config = dict(
    arch='regnet',
    model='image classifier',
    dataset='simulated telescope pictures of galaxies',
    train_examples=195000,
    image_size=64,
    crop_scale_min=0.8,
    horizontal_flip=False,
    translate=0.06,
    cutout=0.25,
    targets=['winding'],
    num_classes=2,
    norm='batchnorm',
    activation='mish',
    channel_attention='se',
    depths=[2, 4, 4],
    kernel_size=3,
    stem='deep',
    widths=[64, 96, 144],
    loss='cross_entropy',
    init='kaiming_normal',
    residual_init='none',
    optimizer='muon',
    muon_scale='original',
    lr=0.036,
    momentum=0.85,
    nesterov=True,
    orthogonalizer='polar_express',
    adamw_lr_other_params=0.0011,
    steps=8200,
    batch_size=512,
    epochs=21.5,
    lr_schedule='step',
    warmup_steps=820,
    weight_decay=0.02,
    adamw_weight_decay_other_params=0.01,
)
Rows from block 2 of a small image classifier, named by matrix and row number. Rows with one number belong to one channel. Each number is 128 + 32 x the weight over its row's rms, rounded and kept within 0 to 255. All counts start at 0. Numbers have three digits each.
After each channel's rows are labels from the 100 images, of 14848, where the channel reaches its highest value: "strongest on" is what is common among them. Only what is clearly more common there than usual is listed. The data: simulated telescope pictures of galaxies.
# convs1: grouped (3 groups) 3x3 conv, stride 2 (model.blocks.2.convs.1.weight, 96x32x3x3, each kernel summed), inputs within the group 0-31
# convs2: expand pointwise conv (model.blocks.2.convs.2.weight, 96x96x1x1, transposed), outputs 0-95

convs1.22:120167206127169167106149155126163155093124160138123134110168184129136088156119206131151114091121
convs2.22:137166137139109156067096153132091205120109156101094164190137121083102100141144152092156121167088175133132103216169130087106126149137159114146090123137118118144108134156117111091135134148219100150120153149132138124111139155093188088051178104092138098173090079122126112155132091155072139102
strongest on: barred spiral; winding: anticlockwise outward; tilted

convs1.74:145132163119138073159132086112101106116083194145116119108132085110097199114116186089160104163112
convs2.74:165138137123143059123165095127113130181151179110071094182159145066159098082101079166146116183091120129114163113121110137128099081141116146145136075131048149193112159123091094114107110099111117126130117104108140131094178099088143163144124189114148142159116090185050091167132118095092143122
strongest on: ring galaxy; tilted; barred spiral

convs1.52:135072119118084070100164094078129124141148139121119125113085108175081097142173107085102157068128
convs2.52:177109120069128128089162172070160075112107143130058113119123102118154108131122186100113099118146102185155098120157145199074106143114085094176140089184089117184152097092140124103163104127081157184151135142072129134106139156126108075118143102126082135104133165142114166102055099150108097111
strongest on: tilted; winding: anticlockwise outward; many-armed spiral; two-armed spiral

convs1.5:063144148111113115103116156148204075107160194114154151132181093138116132119133120163180106103134
convs2.5:134081115146113190142104128085114110099074172091144112165124151126093096140159176126115144167095112071110110176130124123098149128097140113186135213125146138202127142121132147147063173128080142165137113150094141078093130125141111173110140171163087057118141133149131198191129146181093114109
strongest on: winding: anticlockwise outward; tilted; many-armed spiral; barred spiral

convs1.63:113173148146164182144101161140128121111107092132085113081185086087169169125096098142106080135172
convs2.63:101074121184165160180087110133155073156102152142122144075069103190141108114118160152168130107108163116081121092129116121128100118190166144089076111114164144118148111134091171078113120094179135182127131138192147129162111131148056146136098172160181099162120095095086070171119119137154150126
strongest on: tilted; winding: anticlockwise outward; winding: clockwise outward; barred spiral

convs1.27:060108184154094188077110169155127144096140163151095117106126138139132089116175154141118113091080
convs2.27:083132130132106120117054102076177102118168107119097096144141085190080149106066111122109151128092064146150125125143090130155123102179093116140201061163071136159127153067107157132128118130107101055123147098103131094132125186098092153115125181144157126127175107148153113088126098171162111097
strongest on: two-armed spiral; tilted; winding: clockwise outward; winding: anticlockwise outward

convs1.14:112127214092134155123175135126115157145110143183150156131185178121185090144147174151125102141136
convs2.14:093142119144144171084103175159206136078123087074132195090130147113123141130116073131141121084133155099099101164105116139127160136096124129103099126114024105130133136088101120149171136175159125130229088107071122121112142099189113147138166078104129084138112146085101157131143080142142136132
strongest on: winding: clockwise outward; tilted; barred spiral; two-armed spiral

convs1.15:136158151119152118183100140093097129144102129133170136116118083090136123096192064126122195133190
convs2.15:158114090157241135142155087121146110133193128104145142100088113089119159114121136182135117180195091153112114114127076091078117089120055133140078159160108137138181142098148119129115098142144140178192158101075117094107121137111077117104115107146138115154108103117140195138166097084112123165
strongest on: winding: clockwise outward; many-armed spiral; barred spiral

convs1.64:108176132138139144084157178130115127149164125121167111218142180143119103201147105153098137117152
convs2.64:156135159199096165057104123086086121097115155130087178141124108090136110100080145136151114175127200141137140219191139094137135140216113102077126121106109175110132132138105093118139087115141133063110153167112130086104124145171143106077150115140117063165128168142121122129111139165137104088
strongest on: barred spiral; tilted; winding: clockwise outward; winding: anticlockwise outward

convs1.82:130124101158119133100083138129082085164192137131129146205086144101108109197072117130139120100128
convs2.82:069117148138111178139136126113151200167169191106154156121177131113153124111064091147137130096087119146069156114132133112086083091125103092121098164147117092103125145071178113152156128111139142080175105128135143108101116215181033113092112108118131101170150078129075123146133108146122134097
strongest on: winding: clockwise outward; tilted; two-armed spiral; barred spiral

convs1.47:133148140062132118130112109101060120081203116118116102094123075169092108117168171123138093143109
convs2.47:115175140084125109068202114111132125121101111118161113085145134067155140098215174142121176123181134153171135070152156111158092140175161087104107096127147144117087143151172145116148147151183105139170066075140134137104124072136181126190144136127135171169166092119132077125152114146147140096
strongest on: ring galaxy; barred spiral

convs1.77:158107100147141193106147169110137163163215110114130125179169120093108144178151120114121181126129
convs2.77:146152133129075125108133114132100158170171106123098145163148140079128110135098048142099136121123072099099083174105135140090075126137095125070121142144100156129145125120155128093151054113108181154132119145106107141137113194170190121140128160054101085132195126136159177138038115147109104082
strongest on: winding: anticlockwise outward; barred spiral; tilted

convs1.70:108121172073097096168188106209159184123121145109106101116116157107104124116122165114077108119141
convs2.70:183106123122126148121141111088132147185128092118121155144134184175094108117106097128115147189123091099086151073148055224131141136099178136138066100130129117125130130133141076120126078150169125117159110110160101110122202095098082083145129117164128118113156121139075109164135191198175109147
strongest on: winding: anticlockwise outward; winding: clockwise outward; many-armed spiral; barred spiral

convs1.65:164125107118175117075094174133093115122094077181151104089131158203099114115155091139120114092145
convs2.65:091110151072173104154095144131094112168066127046099141153130113114135143145127117178149128094110121084123112126109154102128123076085162126112121167121182111090133190181135086176147119159116129241180091108181102151163101099098125154118102127143149130115158107108085156086162068111120143106
strongest on: winding: clockwise outward; tilted; barred spiral; two-armed spiral

convs1.87:131132132109065083146139090157177190124095133093097096097185129134146192102129163106101152151147
convs2.87:114134142061141145161204126210114101224141138148130133133186107151161121093100090131143149118109113131147138200110123151155154106179200088174116170171171148134164117132158131149127088102106162119123122142148163141158107104100065127104133133083183135142165129144061131167137140123116119077
strongest on: winding: clockwise outward; tilted; many-armed spiral; barred spiral

convs1.93:109104187158109105128168127192121161162117153084083083074175118083107118103104132085098122133127
convs2.93:141080113117148175150145090108102141138212059159128134126087128102095169142125121169100146110127121109130112149128134232138168177083119162159117111100090118199146105156168134124165153137107106123135103092089127133104196075122158103108142128089127140153180121199119065150149160157164095107
strongest on: many-armed spiral; winding: anticlockwise outward; tilted; winding: clockwise outward

convs1.89:155126104077154157103137126053097088117067157127111150159069104179127120148113127087158085132113
convs2.89:126063121078175195036160167109097147154110133140078158141149079107132092081103125090102131150129148116083137127129116154119109150160107140132134109090139132160157187125129144072098107124145144137106135212135110059092122122116181123113144189171142093106135135102087075157184067106125139126
strongest on: winding: clockwise outward; barred spiral; tilted; two-armed spiral

convs1.43:214070146134124126156145129126141164157180143107145119071086150118110092100168144148178137138169
convs2.43:107145105088103132061114197177129098158143142153073125134168161111195124103136098082170113093060106122111114138155112109097093057112112168091113137143084117128129140108161129091117121128102139108077068197150111120081064146138111097151103124096130126073077187182162108145137151120121107150
strongest on: ring galaxy

convs1.94:136177155112124089176139155085138143123115193122123105174103125141144189111126197096077092111111
convs2.94:122190111116155149116160075201133083183184144149116187111085145224153162120124120083155116184091150134119087093143112078102130168137164098160120099090146156083119117120106118091122137158123134094124138095127138122083106068140140117096171079197143124094107083100121131150106180114103164116
strongest on: winding: clockwise outward; barred spiral; winding: anticlockwise outward; many-armed spiral

convs1.49:147098081092097055141194110102153151118120136137126152148112133117091065086185153113112166129113
convs2.49:140198120076107157103172153113150125154081089137125182058157088098122137214090107120130130126116110122108154137111121153132046172143219100167084169129150100126127100075092132141185101076144151085127110098138098137173120121075154108105128100128151143098132151151131092141123188108126162124
strongest on: tilted; irregular

convs1.79:138159104121139151132139134125138130161210156178160094202105160119127121146173106147079080101160
convs2.79:134153115115121164140119106143135120160145089111146133107121130109138154197111069112142135100100081081097168107155109141120056094166109137137114048136127163198132177099130144140105166139149117082166170125163170127104064188219162108099154076110115069143132107131191121104111139108175125123
strongest on: tilted; winding: clockwise outward; barred spiral; winding: anticlockwise outward

convs1.72:157075193114134125190128099135158120138125163143107103110168100102096180119060143073150108146126
convs2.72:161108111144139129151153131102146112090104084051157125128101143160175163112122116083116111099085157079131071127114109151106047118102143134164143156104141116129119118142115146059093118095102150112155113132114164134166071195106133142116130130060148150116118037220139131183096129155185147115
strongest on: winding: clockwise outward; tilted; many-armed spiral; barred spiral

convs1.6:170085117106135087104212162154175077131139134132158174119135101103179144149119141138176097116107
convs2.6:099169136106106141115090190156111130144173056119155115174154069111124092149064163131161141105139150132136123134178106104181185087129172122107097148090097120177142174146140135144187139148076085144117101118108122120186060117136115057157135114061140107102077142105127087181144122121099160121
strongest on: winding: anticlockwise outward; barred spiral; tilted

convs1.61:182147165108104098137079179114092100080175123107164128111150149093143129138090132183158118190151
convs2.61:050126138128091128113149111187089140151080088179107120136136156078211120106119131159143139143146101088117062147099155131089097083163117166085117134145130065098163161122138103147165149137105127125183115116123135110137120107109096165224091120104181144124134138134147089082168065169157106163
strongest on: many-armed spiral; winding: clockwise outward; winding: anticlockwise outward

convs1.2:160130187124089215062116108105144097084149125106120110112108140114130093129121194130101087123125
convs2.2:123106123099118153124134161077092154113086071129124124114081128166096136128104093118072128143069108129126107085171164134101148172082086095098068082127079144115097110100121123098128130065108142084103134143102089049094114117098147094182138160110094129121081142100178202108058148120105079140
strongest on: winding: clockwise outward; barred spiral; tilted; two-armed spiral

convs1.78:118122158116135159174185130121164146132163190102131108154191139121142173149096197096107176143140
convs2.78:134136098152088071103084111180133150190144157105124136153115123106144108069096166145104122151114120118115130181151085109128081037147130185125093168145126140129146143090142073122140108129142146101096161127100135068180127152142174152168134190091111131101149117180100188181053079139122164133
strongest on: winding: clockwise outward; tilted; many-armed spiral; barred spiral

convs1.80:153121166122086148176137098164114149142069180093112105110130119123088117158083153068119084076157
convs2.80:176110132158115093123229140152132078157107113133100091160142109112136118141157112123096130165093169174160134129140101219097189137130102154122126215140078165147106078093118126143129126146189109142128098167140112090120146123127112119032142090134051136094132113160094148122107121131126134086
strongest on: winding: clockwise outward; many-armed spiral; tilted; winding: anticlockwise outward

convs1.69:175106104120213131105122106133089101116119129146170125083135135170115114115132102046087103100088
convs2.69:105132071140088101153172134132094140125126158117193115166131113137156122148083104130099098089140156152089161111155125135113137117081130099174174111105162092169139160098106112163130140124126165188094115110156116214171098126135125097147177108052127116156078152129047136044057100128132137103
strongest on: winding: clockwise outward; barred spiral; winding: anticlockwise outward; two-armed spiral

convs1.8:098145122088127124090124123139183187129167122192135088131165151207143155093107116124171092134107
convs2.8:090157142183096100107125127137246094139169102155121183130112119215186089106161119115140142135114147101075110122172128130121153100114187115117130145165168119183138186087102156146132060103111136117138112161153096135096114125134185090122170147149170093092158110160107091126122104153099156108
strongest on: many-armed spiral; winding: anticlockwise outward; winding: clockwise outward

convs1.39:085104132129145125140140181182149168153055050098103159122101106090172157152148139143120107127113
convs2.39:125134150180131123184126126167165133055085186108155174127113119125140132102098075124133102132136150086102137172110046104131152163084049092152113136146149133139154122107107086157138177130146171176156038140093072102133101111167150151142129125152144107142134114091212158095117082151123116126
strongest on: winding: clockwise outward; many-armed spiral; tilted

convs1.20:162108066092144099160121158120099100207137140126178170139103123102168119135095145113113126203124
convs2.20:155184094114123129122134089170121112105144072123111084096078152118154143142123114146115111066071123139116131122147129100157144137078119196102143165080167178091165141096127135092154085083180168124106130063097117208168102100170100107141130129097201159088125117122110059131181091142133137109
strongest on: ring galaxy

convs1.25:124143115121190100113206174175145174127121172139120158080124161155167123152115135081174139105129
convs2.25:156062088153111129114117156121157148116083164094144153094140168060171109124124147144105109152164114127126156146160098116167164096173180133177087155103036130191130110132134149148116106051131153150105107132133136103128112140136132241073119095144154118165160089132107123118071120149115163159
strongest on: winding: anticlockwise outward; barred spiral; many-armed spiral; winding: clockwise outward

convs1.3:166100092064142117131209094111129148130117117171191120111177096142144106133094079132163108145120
convs2.3:062112127148146148151123082137142104128106117110088119114105059116118108118143070150172118128050146084094146124128126123159105159115150150195033126135090116141116077107098109119078123078105133073117090089180115164146105143121117080125163107156166137090133178148129086116146072145204093118
strongest on: tilted; many-armed spiral; winding: anticlockwise outward; winding: clockwise outward

convs1.86:128129122058089211117107172135115110121119123107117137130149114102097089116058091086132081094112
convs2.86:120156161111098043077075166139129142100209086129148178121148122107120092126139107163156096074102153143099133171138172109119138143129127089045167100097074108099140173170144116126106111098107154099155167159128131068136166183155139140157111159134139131084089140108141103170073099089078126143
strongest on: winding: anticlockwise outward; two-armed spiral; tilted; barred spiral

convs1.29:120111109109084100140090181187191104145170186124114138131135080173165114133098115116172098100132
convs2.29:120126122141156164171093060097137119153180121114174085152143112145191110113104097137162171098144088075128078129147144139142109175106130126124158150111133207195131115136114057194139096110105149142110080165169178135187140131105125145137129146100126150110078096175137130192118122185087172116
strongest on: winding: anticlockwise outward; many-armed spiral; barred spiral

convs1.75:155162126137145088084166074121145138086104098126154116054146133099070109085130077155095158109142
convs2.75:116096155078127070135119099055086073178052138134117121161126169140099144060097107142141111120148136097131149160090138115141116181090148108131165105092124157207157105193072161139145164135127132102109111138150182116105154175114103106121117178155105040119104084124145123147159157161127118111
strongest on: many-armed spiral; winding: clockwise outward; tilted; winding: anticlockwise outward

convs1.17:090118178174102206091110116165149118074156156114137126122119128104086128094134178177108105102096
convs2.17:110121146099173159120087170073157148131139060091131133130157105122109171093073222098148151112152114123128101157099154156139144125100102097109156129122087172099096161102158160116112148107184073079141119119144128104125145160109066116163113161066096039138142127171145140104123202136125079111
strongest on: winding: clockwise outward; barred spiral; tilted; two-armed spiral

convs1.88:140106097098104119086106107118186121129085111200138071096129169125156133138170104199118134093149
convs2.88:124091193095166118156108084111090094141134192114103087088090109121122123111112178145110116108119165106130149083146109065153140096093199138155110091116115127176130142150117125119105074088099138167124135209173179154167089102096079196119143152188145105150101103117171168116169099123085120114
strongest on: ring galaxy; tilted

convs1.67:129083151116109122192135100104127118082096200135117170141097098124083150150087188100117093154154
convs2.67:238195134086109131114178102048142101121083111151101164156106189100189114130201115061151128108127108121114118092117130135141123126097117217163092113211168133125118146109123137144124119115152115114130101180122130134126165118150169122120137103126159114125166113102097146132085154101137105089
strongest on: ring galaxy; barred spiral

convs1.9:115099103091114105144099183175116082166090104122189107123086142105131165120101122061125134175164
convs2.9:130094118098149089134117096146100071100054139107219110089098138129168146139076111160144106091146129096071128133134140096180122066127156202142123145107066158107146134186100138111106102140176181110149153126133167156176153125124130123122133094101160112103132163054176103102100101087165159137
strongest on: irregular; tilted; barred spiral

convs1.62:114203121107185146110112071154115146087135085163145171138188116087134146159099138140148139161091
convs2.62:128119059139088119122089154103111099109079218123132117108072121075117132099105087173139095146120085163140164100105145148171133128174132103132194103181083163152137100079142135163172118145143123138108100090188135210157100142192109140142126151197107158131102107103154102155099151100159114132
strongest on: tilted; winding: clockwise outward; barred spiral

convs1.38:062168121112120115166104106101127114076110138131146142136212154111097081131080103141139155156071
convs2.38:126142128130143105127142142112104141133186143105146098159144102132121103096111135144129158063133104122116108104145168079084195079180158108155192142101154119102114150123140105138178187223126135060110086112168089135113149149098151111117158110095150185117055062129144125197100096088128164124
strongest on: winding: anticlockwise outward; many-armed spiral; tilted

convs1.95:152145142171110173121136136142100126192195138104133117211131112138120130203108100111172134110111
convs2.95:121130176110135165160133118076076150160054124112126191083145123068119170142121125101129112120106128127155177191143076121103152151159144143150161149107080109143158178153094118158179124105156166096198183082107099066118122152149180097080141136117143086135200123132081150107102166105122118133
strongest on: two-armed spiral; tilted; winding: anticlockwise outward; winding: clockwise outward

convs1.84:112119121112122177139137170122139151138183160129110107187192093109100163176183140148121190158140
convs2.84:101178132106121131110136121153035092214112184107141081115143100099156123162032127138119088146124082122166079183149099122121103149133080132121070120071150130108124126082141135125162136121142161095114109134108153133121106201161181127111157104112151125159173060145132178155123149132139126087
strongest on: winding: anticlockwise outward; tilted; barred spiral; two-armed spiral

convs1.26:161060140126095212116185110084113116092108113090105136140123118117108077170127136165119117087104
convs2.26:119110158071096174141122191112064203124131123153046088113137115147067100131123171147223097124133132143098145132159148135182122098136161107133105137113027149136120123162114117103164212131096119151125196150105092106106124115137081118152123149132102157135151114129134129111124147177149140142
strongest on: winding: clockwise outward; barred spiral; tilted; two-armed spiral

convs1.40:138082143138084091108156098121112114126124069131114110085125078198097108158205182133128121122123
convs2.40:137152101128026136121227078130103167066112103092137099086117144087090093119112127105132144078162160147135155086120141168180104146140110162091098098120088081136148192105124135096181123132144140168139188084168142096131095082102166125113124119159092128122170133127127111072110133124155086142
strongest on: ring galaxy; merging pair

convs1.48:142142119152141141087144105196166155132105161128113159113105092109073131194090125090060109091112
convs2.48:112150067078112138178120174101159153142150124102095130072178147155157130134166157081123163140103147115177122126107113098188124122172096090118135105086150132162159115092166160075112148114126139153092122123129146106069159114197087134056107152101119114220121130151195190161118141133081130129
strongest on: many-armed spiral; tilted; winding: clockwise outward; winding: anticlockwise outward

convs1.60:147193147098150117112118177191150130087140105125124198139137150118154165153125146166099131198158
convs2.60:095082133069070126140119193146122109143151135126117113100130141126183106111135142167162143107105163085117106159193160131165138116127156102157121162147191101132139150144057098138184104107145139131172164143167156182050115127157194139094118166079076110174109158145174121106137148119206124124
strongest on: winding: anticlockwise outward; many-armed spiral; barred spiral